python train.py --arch="convnext" --model="image classifier" --dataset="gratings and oriented noise at many angles and scales" --train_examples=197500 --image_size=32 --crop_scale_min=1 --horizontal_flip=false --color_jitter=0.2 --targets=["angle", "scale"] --num_classes=[12, 5] --isotropic=true --norm="rmsnorm" --activation="swiglu" --mlp_ratio=2 --inner_norm=false --patch_size=[2, 2] --layers=10 --width=160 --kernel_size=5 --label_smoothing=0.2 --loss="cross_entropy" --init="torch_default" --residual_init="none" --optimizer="muon" --muon_scale="match_rms_adamw" --lr=0.0016 --momentum=0.9 --nesterov=true --orthogonalizer="polar_express" --adamw_lr_other_params=0.0012 --grad_clip=0.5 --steps=19800 --batch_size=128 --epochs=12.8 --lr_schedule="wsd" --decay_fraction=0.2 --final_lr_fraction=0.01 --warmup_steps=990 --weight_decay=0.05 --adamw_weight_decay_other_params=0.01
Rows from block 4 of a small image classifier, named by matrix and row number. Rows with one number belong to one neuron. Each number is 128 + 24 x the weight over its row's rms, rounded and kept within 0 to 255. All counts start at 0. After the name is the row's rms in percent of the matrix's.
After each neuron's rows are labels from the 100 images, of 14976, where the neuron reaches its largest size: "strongest on" is what is common among them. Only what is clearly more common there than usual is listed. The data: gratings and oriented noise at many angles and scales. In brackets: how many of the 100, against the usual share in percent.
# gate: MLP gate (model.blocks.4.mlp.gate.weight, 320x160), inputs 0-159
# fc1: MLP up (model.blocks.4.mlp.fc1.weight, 320x160), inputs 0-159
# fc2: MLP down (model.blocks.4.mlp.fc2.weight, 160x320, transposed), outputs 0-159

gate.7 107 [125  98 127 145  85 124 126 120 140 153 165 102  90  88  87 111 123 136 145 143 116  61 149 136 107 131  93  93 146 147 166 147 146  86 140 104 123 114 132 118 144 101 119 116  98 102 105 169 129 128 109 149 121 100 132 122  57 106 140 151 114  93 147 121 135 138 127 120 118 118 149 156 139 149 109 158  99 118 124 138 148  94 110 128 110 117  95 126 152  91 124 118  80  94 177 136 136 100 129 142 104 106 129  69  87 119 143 145 125 138  67  74 139 115 148 144 132 151 113 120 125 142 142 120 169 138 146 114 159 137 125 110 138 117 132 170 102  79 137 110 106 127 112 135 145 134 134 123 114 158 120 158 141 148 140 110 195 152 100 124]
fc1.7 111 [117 176 146 108 113 155 151 142 137 100  96 102 127 125 141 127  82 134 138 181 134 185  87 169 115 133 125 122 105 143 112  84 109 139 169 135 140 134  82  93 103 133 146 148 109  91 124 122  97 120 106 106 133 105 134 134  64 112 112 124 141  90 136  95 112  79 125 117 163 161  93 131 102 168 139 109 160 183 132 149  83 100 103  91 144  93 129 147 120 120 137  95 102 127 151 128 140  94 145 108 113 113 132 127 134 115 126 113 152  96 185  94 106 154 105  80 146 124 125 154 129 140 133 139 127 134 159 152 124 120 101 120 130 150 133 100 115 106  95 114 109 140 132 169 105 154 128 148 103 141 104  85 139 142 126 122 121 125 131 105]
fc2.7 115 [110 161 190 158 120 111 133 142 103 100 149 105 119 152 119 105 160 156 147 114 145  89 104 101 117 129 132 173 129 171 145 139 120 144 111 176 138 107  96 126 139 121  95 136 123 132 150 124 119  93 138 125 148 160 134 149  97 113 116 107 179 170 135 114 142 111  91 137 117 134 156  72 114 147 112 122 157  94 100 102 126 182 147 130 137 111  91 139 108 132  82 114 135 137 147 118 148 117 141 125 110 135 151 166 118 147 140 151 119 111 173 123  96 177 126 100 133 100 142 133 131 139  98 144  91 136  91 115  98 108 168 144 123 116 131 110 146  96 151 125 129  93 149  99 114 127 100 131 169 136 116  75 129 158 121 131 162  82  76 136]
strongest on: coloured (77 vs 49.8); stripes at 165 degrees (47 vs 8.3)

gate.161 104 [100 156 102 117 113 103 159 158 105 139  81 153 118  80 153 154 140 102  99 144 117 115 165 117 124  87 145 128 157 140 137 131  91 128 158  99 131  96 159 153  94 127 144 121 144 113 128 113 151 171 139 134 161 167 112 146 153 181 126 119 179 142 155 105 122 116 116 161 132 148 124 123  79 103 129 107 163  91 158 127 142 149 127 177 132 167 129 114 122 138 164 119 160 106 112 150  96 146 153  98 162 145 151 119 137 131 152 119 143 143 130 105 121 131 100 151  89  99  85  89 139  96 125 128 119  96 170  86 102 141 128 139 137 120 133 160 141  91 146 109 124 121 104 164 158 140 112  99 137 119 144 151 143  96 144 136 162 106 118 173]
fc1.161 104 [142 106  86 102 118 137 137 134 107 141  61 134 119 132 138  98 124 145 133 109 167 153 102 114 131 133 118 153 166 134 174 105 116 139 157  95 128 114 107 130 139 141 114 172 106 160 132 147 105 143 158 118 107 143 106 149 160 111 102 108  89 122 146 114 110 100 106 149 118 122 108 136  96 121 136 129 148 118 152 128 136 148 112 172 151 120 135 128 114 155 166 110 108 125 103 135 146 157  69 147 207 144 166 130 133 127 144 121 123 159  88 177 143 148 127 145  96 145 120 135 123 133 106 121 124 145 111 122 119  70 171 170 128  88 119 171 135 149 115 107 131 165  88  84 149 123 118 117 138 149  95 134 126 153  99 111  89 182 140 129]
fc2.161 104 [156 128 174 103 148 121  74 109 114 133 152 141 113 169 113 137 119 177 154 119 129 131 149 110 106 149 141 140  95 135 102 126 120 136 147  82 102 182  94 130 102 117  91 114 116 147 166 149  88 156 140 106 112 122 135 118  94 111 128 109 125 107  94 132  90 142  79 102 135 148 123 158 131 135 122 121 158 122  85 120 124 159 113 168  96 128  90 112 130 124 193 104 103 121 108 127 114 159 164 136 162 138 124 110 116 150 112 153 129 131 124 133 138 125 160 159 113  77 164 113 125 157 103 148 102 135 113 148 147 142 126  99 128  80  94  99  93  88 145 132 153 139 125 126 144 160 139  98 129 130  75 109 113 104 162 154 121 135 132  84]
strongest on: stripes at 15 degrees (71 vs 8.1); sawtooth grating (49 vs 16.5)

gate.178 105 [136 115  97 132 121 120 133 137 181 114  98 113 122  89 113 125 100 113 127 131  91 179 114 121 149 180 135 126 167 144 103 131  81 146  95  92 134 106 144 109 152 135 117  78 110 158 140 102 118 117 134 150 123 177 138 139 116 157  95  85  77 147 166 128 171  86 146 167 140 114 108 106 124 122 100 172 150 151 163 133 173 108 120 101 140 128  81 108 118 124 138 142  92 107 149  96 132 128 105 139 122 149 131 124 143 100 141  82 101 159 108 149  86 169 122 106 162 131 109 122 103 164 117 124 131 107 117 128 129 106 109 114 116 156 126 117 167 117 148 103 141 163 140 122 119 171  87 175  99 133 131 112 143 129 115 135 129 115 142 146]
fc1.178 105 [158 113 126 155 184 132 110 130 119 151 122 108 100 113 119 133 108  80 125 113 126  99  99 107  71 128 124 122  96 126 118 120 128 166 104 112 126  99 127 140 144 145  87 177  90 137 163 141  68 126 138  87  92 129 143 134 113 104 133 113  64 105 147 133 155 168 113 101 129 153 164 133 118 124 155 110 145 118 142 148 100 113 121 153 122 115 143 136 119 145 136 120 118 146 118 122 122 121 158 131 134 136  88 142 127 131 138 123  94 151 126 138 176  71 138 114 165 125 118 108  89 119 102 137 115 111 142 113 151 102 102 130 135 100  93 100  96 126 130 102 134 150 104  77 131 122 145 117 121 102 122 148 105 183  78  76 165 168 105 158]
fc2.178 106 [143 122  86 133 138 140 151 120 131 168 101 161 120 139 203 148 132 119 145 111 115 111 120  97 138 125 142  78 114 141 127 124 162 123 143 139 180 109  96 139 125 138 144 124 107 102 144 121 120 157 194 133 108 119 145 141 155 103 180 119 146 128  96 164  87 151  64 159 136 146  90  72 142 131  83 162 134  73 121 135 156 145  99 123 111 142 139 140 137 127 132 121 124 124 126 132 142 167 145 111 120 113 123 126 105 108 110  99 172  73 108 130 129 155 131 128 146 150 121  91 129 172 174 149 157 128 181 151  95 150 138 101 149  95 133 137  89 121 133 118 163 141 125 112 110 124  86 123 120 120 122 132 113 135 122 133 124 123 117 126]
strongest on: coloured (77 vs 49.8); stripes at 105 degrees (43 vs 8.1); very fine (42 vs 19.7)

gate.123 093 [100 106 137 157  98 108 130 121 175 116  99 150 126 103 152 108 147 139  99 114 132 153 100 100  87 100 135 106 177 176 128 162 117 112 124 114 163 146 146 108 139 128 161 150 158 113 113 128  76 129  86  88 126 141 151 132 133 131 160 135 146 197 158 133 112 116 150 147 142 103 123  88 124 129 144 116 175 158 158 152 168 143 120 119  76 118 114 140 126 117 151 140 125 154  98 125 167 123 161  96 138 150 140  99 151 147 110 146 133 141 146 145 132 115 112 152 102 131 170 100 125 163 118  82  95 150 157 140 137 155 111  74  96 156 120 163 150 120 133 150 110 129 100 133 157 134 106 114 130 150 128 135 120 134 147 144 135 113 197 128]
fc1.123 098 [150 106 176 105 145 120 120 143 134 113 143 175  82 164 104 145  94  99 147 149 138 105 131 126 140 136  91 118  58 157 100 144 123 109 160 123  88 106 121 128 126 141 102 134 121 132 133 138 127 153 139  96 130 128 163 103  80 117 149 125 155 127  87 114  77 148 176 118 124 169 145 105 126 138 159 103 143 174 132 122  94 117  86 114 125 140 128 129 113 121 107 128 154 137 175 136 128  95 108 142 138 127 121 117 124 167 107 171 148 131 125 131 149 103  83 115 132  82 139 113 132 179 160  93  89 107 125 138 111 113 131 114 120 124 115  91  85 120 120 143 110 127  60 131 154 160 163 146 120 125 100 141 147 111 143 155 123 150 105 103]
fc2.123 098 [118 180 155 137 127 152 140 100  82  94 105 145 137 131 140 116 137 149 122  86 173 129 174 124 104 143 121 152 103 116 142 135 148 151 152 155 118  98 126 107 129 112 120 140 100 104 107 102  87 152  96 160 128 140 103 155 122 115 118  91 147 129 169 145  73  96 159 109 122 162 138 118 114  85 123 139 156 143 134 116 163 147 119 133 155  96  79 116 149  96 115 120 106 154 131 119 137 110 110 113 125 133 116 129 112  90 124 112 114 128 130 103 150 104 109 103 158 135  75 139 135 112 164 142 139  93 108 116  67 163 118 105  48 131 160  98 125 104 117 152 100 119 158 131 111 111 165 134 105 111 153  82 135 132 141 111 117  95 149 123]
strongest on: coloured (89 vs 49.8); stripes at 105 degrees (76 vs 8.1)

gate.197 100 [128 135 105  96  84 108 136 128 131 168 174 140 130 155 166 140 117 106 179 142 131 141 122  96 116  78  91 104 134 157 122 126 154 122  90 164 127 127 103 136  78 116 114 157  90 144  98 116  94 143  98  93 150 127 105 116  88  92 131  99 136 118 139 106 124 118  96 115 121 138 120 107 129  93 119 132 149 105 139  95 102 138 141 131 148 117  91 101 154  76 100 134 129  87 150 113 115 112 106 123  94 158 147 128 122 143 133 127 139 177  93 156 177  97 161 152 135 122 163 128 135 131 149 116 136 171 112 104 129 114 128 112 178  96 145 136 107 156 149 146 122  97 117 155 114 105 166 154 107 166 151 167 142  88 124 134 157 105 126 142]
fc1.197 096 [106 161 127 142 171 115 125 156 108 161 152  98 139 110 107 139 138 126 169 123 140 112 137 150 145 144 144 109 144 151 167  99 136 144 136 125 150 138 152 106 126  99 124  99 116 107 135 165 142  95 143 137 144 159 125  95 153 143 118 142 128 145  90 119 143 111 169  93 116  93 142 116 159 198 167 145 124 125 111  82 144 144 133 109 184 137 169 110 141 127 158 132 161 141 110 149 124 123  78 114 112 180 112 151 129 120 125 114 141 127 155 120 146 140 126 108 128 120 155 132 143 141 131 127 170 131 131 119 178 149 156 130 100  75 115 133 126 125 176 112 129 153 185 173 160 147 106 130 108 160 137 117 150 108 136 162  50 119 139 130]
fc2.197 099 [134 121 133 127 101 129 154 124 126 147 130 118 127 132 114 130 159 113 161 170 159 118 139 108 125 132 146 138 114 134 153 161 136 167 147  74 160 112 134 161 142 119 138  71 125 142 166 138 188  96 117 123 120 122 138 146 162  75 121  86  73 140 133 115 128 159 146 142 133 125 143 139 106 115 119 116 112 151 136  98 127 178 105 113  84 142 125  81 140 136 136 124 135 159 100 145 102 105  95 134 121 128  86 110 131 111  72 107 119 142 162 123 135  98 105 118 105 136 166 139 130 206  75 111 117 117 133 161 157 147 145 122 139 166 111 128 108 145 154 130 151 159 126 120 126 103 123  87 155 115 150 144 146 114 164 142  85 138 168 140]
strongest on: stripes at 15 degrees (50 vs 8.1); very fine (47 vs 19.7); stripes at 90 degrees (25 vs 8.4)

gate.226 105 [132  72 119 145 106 116 117  31 141 118 117 113  83 125 113 123 121 134 127 121 144 114 157 131 123 110 155 122  97 118 140 148 143 107 140 152 125 152 143 119 116 125 136 121 103 151 140 135 142 175 109 132 181 108 154 162  99 167 126 168 149 146 161 136 132 148 133 148 108 134 139 146  84 124 104 149 152 160 131 157 150  90 157 107 134  93 158 133  93  87 107 122  84 146 158 109 197 171  94 140 106 125 159 162  88 115 114 145 127 118  93 133 145 151 142 122 133 141 103 147 138 100 122 121 111 143 137 127 147 155 114 148 155 117 142 155 141 116 123 146 148 126  97 121 108 129  85 132 157 167  87  93 125  99 157 170 120 130 133 124]
fc1.226 107 [148  63 137 168 157 132 130  32 144 132 135 128 152 140 156 140 116 146 129  86 135 131 142 111 159 144 154 131 128 125 124 123 135 148 122  91 139 139 141 145  77 161  71 155 150 158 114 145 125 166 127 124 143 104  97  92 104 163 147 136  75 135 146 147 157 152 145 152 126 175 138 145 129 155 128 126 123  98  58 131 127 100 104 130 111 100 133 154 167 106 115 150 137 125 112  98 151 139  91 131 162 125 149 132 159 141 142 128 105  92  94 141 128 102 158 123  77 114 119 142 138 148 118 118 135 138 146 149 132  94 131 119 113 125 155 139 121  80 122 153 130 124  99 127 155 109 115  95 107  97 131 154 147 105 159 105 144 141 139 127]
fc2.226 116 [150 126 141 125 116 133 145 136 130 127 105 131  93 104 149 126 108 118 100 102 143 146 100 154 162 144 126  76 121  93 155 103 105 138 107  92 126 116 139  93 119 121 156 149 144 172 134 120 139 146 178 123 152  96 153 100 164 141 140 181 146 159 167 142 150  93 159 118 131  95 160 145 150 137 116 117 131 124 147 109 101 144 122 115 132 102  96 162 110 164 113 144 158 177 111 106  86  62 115 125 119 117 130 141 115 115 125 140 154 107 163 120 125 116 119 162 152 119  96 159 108 105 112 135 132 117 155 203 119 135 104 153 113 141 127  87 103  87 102 133 133  65 163 130 135 111 118 102 128 157 115 122 126 111 139 137  86 105 134 168]
strongest on: very coarse (97 vs 20.4); windowed patch (41 vs 16.4)

gate.301 104 [165 132 150 108 131 137 113 150 114 133 150 123 141 118 147 133 135 122 101 113  77 104 109 154 127 152 104 112  94  58 148 143 127 111 122  84 154 108 103 143 118 185  94 141 130 122 163 116 140 144 136 118 143 175 177 148 161 155 161  92 196 186 135 134 110 145 124 111 109 122 136 138  94 153 120 124 180 100 104 135 142 122 107 106  99 158 100  93 156 139 129 116 121 110 128 122 119 140 115 128 106 131 154 123 122 108 158 110 151 120 127 105 141 154 111 117 100 131 116 102 135 140 138 159 132 112 148 134 136  95 173 137 139 111 105 158 120 115 149 112 104 146 150 167 124 160 104  65 144 147 110 100 143  92 100 129  63 109 126 131]
fc1.301 108 [140 140 132 161 146 141 133 115  95 152 149 120 100  72 159  78 165  91 123 145 134 100 112 123 148 154 116 120 184 127  92 140 117 131 156  76 115 132  98 106 121 139 129 206 128 125 110 140 140 124 126 153 141  97 182 149 159 154 144 110 107 110 143 137 136 155 147  98 136 115 163 109 122 156 138 169  84 129 181 121 150 170 117 107 140 138 123 145 155 110 117 132 135 124 128 146  88 153 141 141 180 132 137 117 126 124 147 114 131 165 143 144 123 147 130 106 127 153 127 114  97 113 111 116 110 103 156 122 129 155 110 113 100 123 121 107 133 133 153  86 186 153 169 107 130 121 169 143  94 162 136 127 107 167 103 129  93 119 165 128]
fc2.301 109 [148 136 160 119  92 125  74 111 100 136 148 181  73  99 140 154 134 167 137 140 136 124  87 122  80  67 122 129 121 155 119 117 102 136  77 109 163 136 127 132 117 151 105 132 126 152 126 123 109 134 156  88 111 101 134 110 134 118 114 165 128  77 144 122 124 125 118 134 146 133 143 111 121 142 114  99 156 142 123 135 114 154 107  82 116 146 161 178 154 126 110 102 111 115 108 143 122 159 109 129 169 127 139  63 113 129 145 176 161 148  99  98 138  99 165 146 152 111 111 150 129 121  90 127 132 166 122 108 139 125 123 119 131 141 134 161 125 104 167 129 131 112 138 130  67 111 102 131 100 102 175  95 143 168 103 124 135 146 111 130]
strongest on: stripes at 15 degrees (42 vs 8.1); sawtooth grating (38 vs 16.5); stripes at 165 degrees (31 vs 8.3)

gate.27 114 [ 87 179 172 119 129 148 132 163 112 142 118 115 129 126 135 145  78 105 156 152 142 110 160 138 134  99 147 125  88 116 129 107 137 125 127 168 136 121 152 124  87 130 118 108 163 136  87 156 137 158 133 106 154 135 132 149 101 164 151 171 137 176 100 120 150 126 141 163 104 125 152 152 140 103 105 150 162  81 101 149 116 130 107 141 160 146 167 128 159 120 111 136 148 185 112 140 110  94 142 145  90 151 152 129 137 119 165 135 117 122 178  70 150 113  98 155 124 136 142 116  97 153 116 117  88 122 132 140 143 126 139 136 157 150  72  90 132 107 119 136 139 121 151 133 113 125 155 127 132 133 137 138  63 137  86 138  88 120 150 137]
fc1.27 107 [ 80 131  88 121 155 136 134 143 156 137 130 154 148  95 130 133 128  82 159 145  84 138 119  81 139 116 111 140 145 164 117 130 177 143 100 170  95 135 115 111 120 162 113 156 105 166 132 133 103 156 140  96 105 138 118 135 121 153 150 128 108 108 121 119 103 109 128 152  99 109 133 155 119  78 122 167  89 114 165 122 137 115 131 125 149 123  88 145 120 108 142 181  91 157 116 154 149 145 114 157 161 116 133 142 129 117 144 102 122 152 127 103 129 109 160 121 109 119 116 103 123 101 140 202  46 159 112 115 111 118  96 120 163 142 176 114 135 131 130 126 165 121 127 124 118 110  87  84 115 122 152 144 133 145 163 128 124 114  91 126]
fc2.27 106 [143 198 122  91 116 123  93 123 100 146 150 139 134 131 133 123 110 161 150 128 129 170 125 138 122 218 111 140  78 121  92 121 119 134 107 139 130 116 134 102 107  79 115 130 119 144 104 116 138 117 128  93 137 140  67  75  88 141 127 101 122 135 113 112 100 137 155 126 134 128 126 149 141  95 137 147 126 139 112 116 132  89 170 111 165 140 154 114 110 133 144 135 128 147  76 111 126  83 130 142  97 136  90 141 121  99 114 139 141 152 151 116  84 186 141 116 154 136 116 151 130 125 133 130 112 171 134 115 122 147 136 118 138 156  96 150  85 113 128 134 137 132 102  96 108 151 108 131 147 126 151  83 137  87 166 100  91  96 109 134]
strongest on: very coarse (64 vs 20.4); stripes at 120 degrees (30 vs 8)

gate.205 099 [156 139 126 124 159 149  95 104 128  94 137  95 165 160 173 178 129 120 110 131 145 148 152 124 116 128 106 147 106 134 120 158 171  99 135 136 147 112 134 143 143 131  95 146 158  95 128 103 133 131 105 128 107  99 116 120 132 137 130 142 121  94  99 137 126 114 140 127 154 113 129 128 130 138 102 106 142  99 151 110 119 106 105 117 138 146 115 121  73  86 101 138 202  64  90 129 126  65 178  98 117 115 125 153 118 109  98 103 126 138 118 137  92 100  67 126 160 107 161 102 116 149 139 155 129 145 111 149 124 139 133 141 117 141 118 135 135  71  91 171 119 131 109 165 132  91 157 125 127 151 109 108 155 139 161 156 127 155 124  92]
fc1.205 094 [115 165 118 167 116 141 130 175 158 141 105 116 119 104 127 107 140 150  47 105 149 107 112 144 147 115 150 128 111 114  97 193 156 159 123 114 138 135 126 130 101  98 112 135 149 154 135 147  89 147 134 131 133 158 178 128 100  90 118  91 114 122 126 124  86 112 126 100 120 142 124 180 154 133 165 132 101 144  99 129 122  84 136 150 168 146 118 111  76 137 130 150 144 122 119 157 115 100  80 138 126 147 139 145 140 131 110 206 114 102 128 123 155 155 112 128 120 137 156 126 149 100 130  95 124 125 141 138 131 128 122 130 100 171  91 108 111 131 122 138 125 124 124  84 128 127 120 149 119  89 130 159  97 104 124 135  87 188 146 128]
fc2.205 094 [129 141 153 131  80 126  96 143 161 165 132 116 108 147 126 135 102 147 144 111 148 134 107  72 118 146 145 117 131 118 133 142 117 164  68  76 101 124 136  68 137 170 139 101 148 182 113 159 139  84  75 121 111 109 118 102 133  54 110 128  99 121 118 120 111 148 106 122 134 103 118 102 165 123 142 102 167 171  92 109 149 148 102 110  91 128 150 164 147  86 143 119 120 132 113 119 134 118 110 147 112 138 113 161 114 131 118 158 126 119 124 123 161 129 112 119 139 140 147 101 129 126 112 142 132 139 123 178 134 115 136  80  98 170 104 126 109 133 135 144  88 127 150  84 124 162 110 115 129 111 114 113 150  94 115 112  97 138 164 143]
strongest on: stripes at 15 degrees (88 vs 8.1); very coarse (55 vs 20.4); square grating (37 vs 16.6)

gate.269 098 [144 145 149 126  86 160 145 137 123 128 149 151 150 121  72 117  90 122 113 114 118 161 115 140 152 140  94 114 170 136 128 134 138 137 135  79 123 101 138 101 100 152 106 119  95 121 102 139 138 112 172 125 128 140 134 120 162  88 105 119 141 104 134 140 132 100 130 113  98 128 141 121 126 134  94 124 123 164 108 153 155 119  83  80 118 144 132 105 107 122 107  92 118 146  92 102  98  91 142 134 147 131 131 140 113 134 133 128 175 111 157 101 131 107 132 120 149 127 138 155 102 121 124 152 103 171 130 153 102 160 172 141 122 162 125 125 112 131 125 119 128 113  80  86  89  94  81 201 168 167 145 126 148 183 143 134  82 135 170 135]
fc1.269 099 [117 136 159 124 112 149 133  88 121 112 107 124 136 100  88  96 163 143 158 126 139  95 120 119 118  76 136 131 165 121 150 119 134 111 151 107 132 120 126 125 157 149  96 107 104 151  94 118 108 147 138 137 109 101 106 163 100 118  75 162 147 151  93 166 163 128 111 147  60 145 107 135  97 121 161 110  90 173 125 117 123 114  99 143 110 159 135 151  92 115 132 135 132 151 159 117  98 117 130 111 122 146 105 108 114 139 149  93 132 119 169 121 144 129 114 126 125 112 174 145  78 100 141 144 149 150 122 126 127  98 128 151 142 103  93 169 145 126 157 120 170 103 117 109 116 144 171 157 120  88 118 128 102  77 132 128 141 183 163 168]
fc2.269 105 [132 144 136 124 138 147 134 138 143 149 153 126 120 107 142 133 161  75 146 126 115  81 156  87  99 147 157 104 127  96 124 143 137  95 144 102 130 115 114 115 117 134 144  92 136 131  99 141 153 128 153 157 135 115 124 118 112 132 151 110 128 117 133 143 131 124 133 119 137 123  83  73 107 129 151 128  68 133 163 119 114 137 139  91 162 156 105 146  80  88 108 137 169 121  85 123 115 130 128 173 145 118 133 111  89  85 143 113 142 146 146 147 128 131 179 108 132 140  84 123 116 104 121 105  88 103 102 116 123 113 103  85  83 124 102 137 144 147 175 177 159 116  83 112 152 123 136 143 167 126 133 149  94 193 118 131  83 159 138 142]
strongest on: very coarse (72 vs 20.4); stripes at 15 degrees (56 vs 8.1); stripes at 30 degrees (32 vs 8.1)

gate.128 093 [135 130 143 158  97 109  84 110 106 166 157 132 134 127 133 130 108 186 137 163 144 140  91 147 192 139 120 142 125  83 151  97 112 154 102 130 156 150 127 132 132 168  86 143 119 154 112 110 139 106 145 132 140 135 143 165 144  97  70 131 162 122 142 149 107 133 130 115 126 180 108 145 126 145 171  93 114  98 148 137 160 122 139  88 153 157 100 143 148 143 102 146 149 156  99 125 164 115 122 103 141 155 132 106 142 114 128 135 123 145 120 126 143 150 173 124 136 112 129  94 125 162 118 123 156 132 154 122 142 160 133  94 158 173 149 117 113  90 112 169  88 155  81 140 149 142 103 140 141 145  98 132 116 116 170 133 147  89 168 137]
fc1.128 095 [112 108 128 156 120 134 172 155 141 159 153 154 202 160  74  97 116 107 129 153 116  95 144 124 155 114 162 148 118 116 133 115 134 134 153 136 134 124 112 158  65 128 139 146 113 116 129  87 106 138 133 119 126 119 186 195 104 125 123 142 168 162 129  81 136 132 123 102 108 110 134 139 135 136 131 161 164  99 145 138 147 126 100 124 166 133 165  82 131 133  99  98 163 110 143 145 144 168 131 129 148 118 144 163 137 113 133 135 138 130  65 116 176 131 137 159 147 133 150 129  86  79 120 121 137 129 123 130 107 130 144 101 112 117 124 144 125 106 119  93 106 134 143  91 126 145 121 116 120  94 123 112  66 108 163 129 129 126 145 102]
fc2.128 094 [ 78 140  77 106 113 143 146 124 136 141  80 141 155 136 156 161 135 124 110 143 129 118 139 146 131 156 119 105 143 138 114 100 134 147  66 115 136 109 131 139 125 169 103 125 135 115  95 150 137 132 156  98 171 125  88 178 138 109 144 149 169 118 128  95 154 150 118 129 154 141 128 188 100 105 101 128 110 112 106 162 162  77 167 123 114  93 131 159 140 149  96 140 138 115 156 140 124 115 126 132  86 121 137 102 142  85 126 139 141 145 124  81 151 114 167  97 123 109 164  89 126 132 145 107 143 120 159 140 119 117 142 132 122 103 115 118 122 163  62 128 147 153 137 174  90 164 115 100 131  99 145 124 111 114 121 151 168  97 134 128]
strongest on: coarse (74 vs 19.8); stripes at 0 degrees (69 vs 8.5); stripes at 165 degrees (31 vs 8.3)

gate.261 116 [108  76 101 141 121 155  82 127  86 158 152  99 106 154 124 121 154 115 103 135 145 106 106 180 140  96 132 140 148 136 142 126 135 138 107 139 114  99  88 101 125 126 117 132 121 133 125 138 103 149 141 168 114 133 109 120 131 139 101 147 142 102 118  97 143 106 119  91 120 122 113 129 120 153 141 112 133 131  94 111 112 148 104 130 129 198 147 173 136 113 118 130 127  94 130 170 124 146  95 122 165 142 159 118 134 160 182  70 115 126 125 133 119  96 110 135 146 118 173 113 127  85 107 155 130 128 113 144 116 188 107 114 148 153 106 163 144 163 169 116 160 120 119 125 164 181  94 110 134  88 153 162 105  83 163 115 112 115 141 131]
fc1.261 117 [142 124 160 143 178  92 164 149  90  99 140 140 134  88 115 165 155  91 125 148 137 104 115 144 113 162 134 125 136 105 122 108 133 135 144 149 158 116  74  90 119 105 112  91 155 187 112 105 105 133  96 163  96 149 152 130 148 126 188 190 136 123 117 138 113 142 131  99 136 151 150 102 126 126 118  96 158 139 164 105 125 123 112 137 122 115 136 124 128 120 100 126 125 150 114 110 176 128 115 160 131 132 159 142 113 131 115 133 140 117 104 114 132 109 107 118 141 111 117 118 139 128 114 110 104 100 143 141 146  86 132 136 102 113  93 138 148 185  97 102 105 160  99 169  77 169 121 109 163 105 190 101 118 155 121 140 155 155 134 137]
fc2.261 115 [127 163 158 149 120 145 117 115  90 120 128 132 142 139 100  97 154 187 149 103 142 134  92 107 159 135 119 114 169 111 156 111 132 144 143 157 109 153 134 125 161 134 111 157 117 161 103 111 145 129 122 139 148 173 129 164 113 188 129  69 135 123 114 108 118 130 115  97 156 132 145  94 156 158 116 163 118 115 101 128 131 102 113 150 118 103 138 132 119 132 103 130 140 146 124 113 172 111 147  79 176 134 124 108 135  90 148 140 134 109 166 127 122 104  90 159 140 162 142 108  96 123 121 146  78 112 141  97 160 117  86 104  92 101  85 111 123 120 103 171 102 168 138 124 131  65 144 146 110 127 149 132 139  98 165 119 158 121 149 142]
strongest on: coloured (94 vs 49.8); very fine (76 vs 19.7); stripes at 165 degrees (39 vs 8.3); angle: stripes at 30 degrees (38 vs 8.1)

gate.85 094 [120 135 139 121 125 124 128 118 115 131 107 123 136 135 105 101 106 174 100 122 161 127 104 119 166 148 124  85 115 105 125 172 114 135 139 108 133 136  90 107 119 137 140 109 150 116 121 131 174  99 124 187  98 127 137 142 114 146 112 101 146 115 161 133 141 148 136 122  68 147 162 119 131  80 116 130 121 129 129 117 148 134 122 161 106 140 114 137 149 171 138 125 103 122 168 135 150  93 159 101 131 140 148 141 111  93 102 128 124 150  82 137 141 123 106 162  89 115  93 159  86 161 110 135 112 114 128 120 137 146 166 139 170 111 109 109 122 125 118 159 138 129 139 147 177 195 118 109  85 135  89 164 144 158 148  72 133  98 105  63]
fc1.85 089 [198 164 120 105 105  86 101 109 146 134 101 107 123 130  87 110 108 118 150 148  94 122 139 121 132 142 100 126 118 138 146 173  92 121 167 121 108 106 110 142  90 171 141 117 119 117 138  94 163 130  83 124 193 121 121 195 101 115 168  94 132 154 132 123 112 125  88 125 128 128 113 129  96 140 141 137 114 122 106 100 171  87 107 133 102 137 141 138 133 144 161 135 151 138 128  98 137 119 134 107 130 132 117 151 144 104 152 115 105 124 142 105 146 160 128 134 127 138  91 121  81 105 123 116 126 130 126 149 132 116 153 135  64 155 141 129 138 134 116 159  56 170 109 123 126 150 135 158 129 175 122 122 104 149 139 144 142 180 123 109]
fc2.85 088 [167 106 130 113 109  95 132 123  88 110 109 156 165 137  89 142 124 136 123 102 132 101 122 148  73 135 129 143 101 121 111 197 144 106 143 114 134 155 123 159 126 135 147 148 102 114 148  94 144 113 140 117 106  94 124 146  63 100  95 193 146 137 126 127 121 142 173 139 154 126  97 138 130 136 113 149 138 126 143 124 105 139 105 144 100 125 125 138 138 112 119 113 178 119 193 116 174 118 113 139 141  99  94 128  86 165 135 113 104 125 117  78 115 150 137 100 129 172 100 153 150 119 128 161 104 135 139 111 127 112 125 119 108 150 122 125 129 145 123 144 139 103 129 149 152 140 140 125 107 130  85  86 135  64 162 115 185 131 114 151]
strongest on: coloured (76 vs 49.8); stripes at 30 degrees (64 vs 8.1); very coarse (51 vs 20.4); scale: coarse (42 vs 19.8)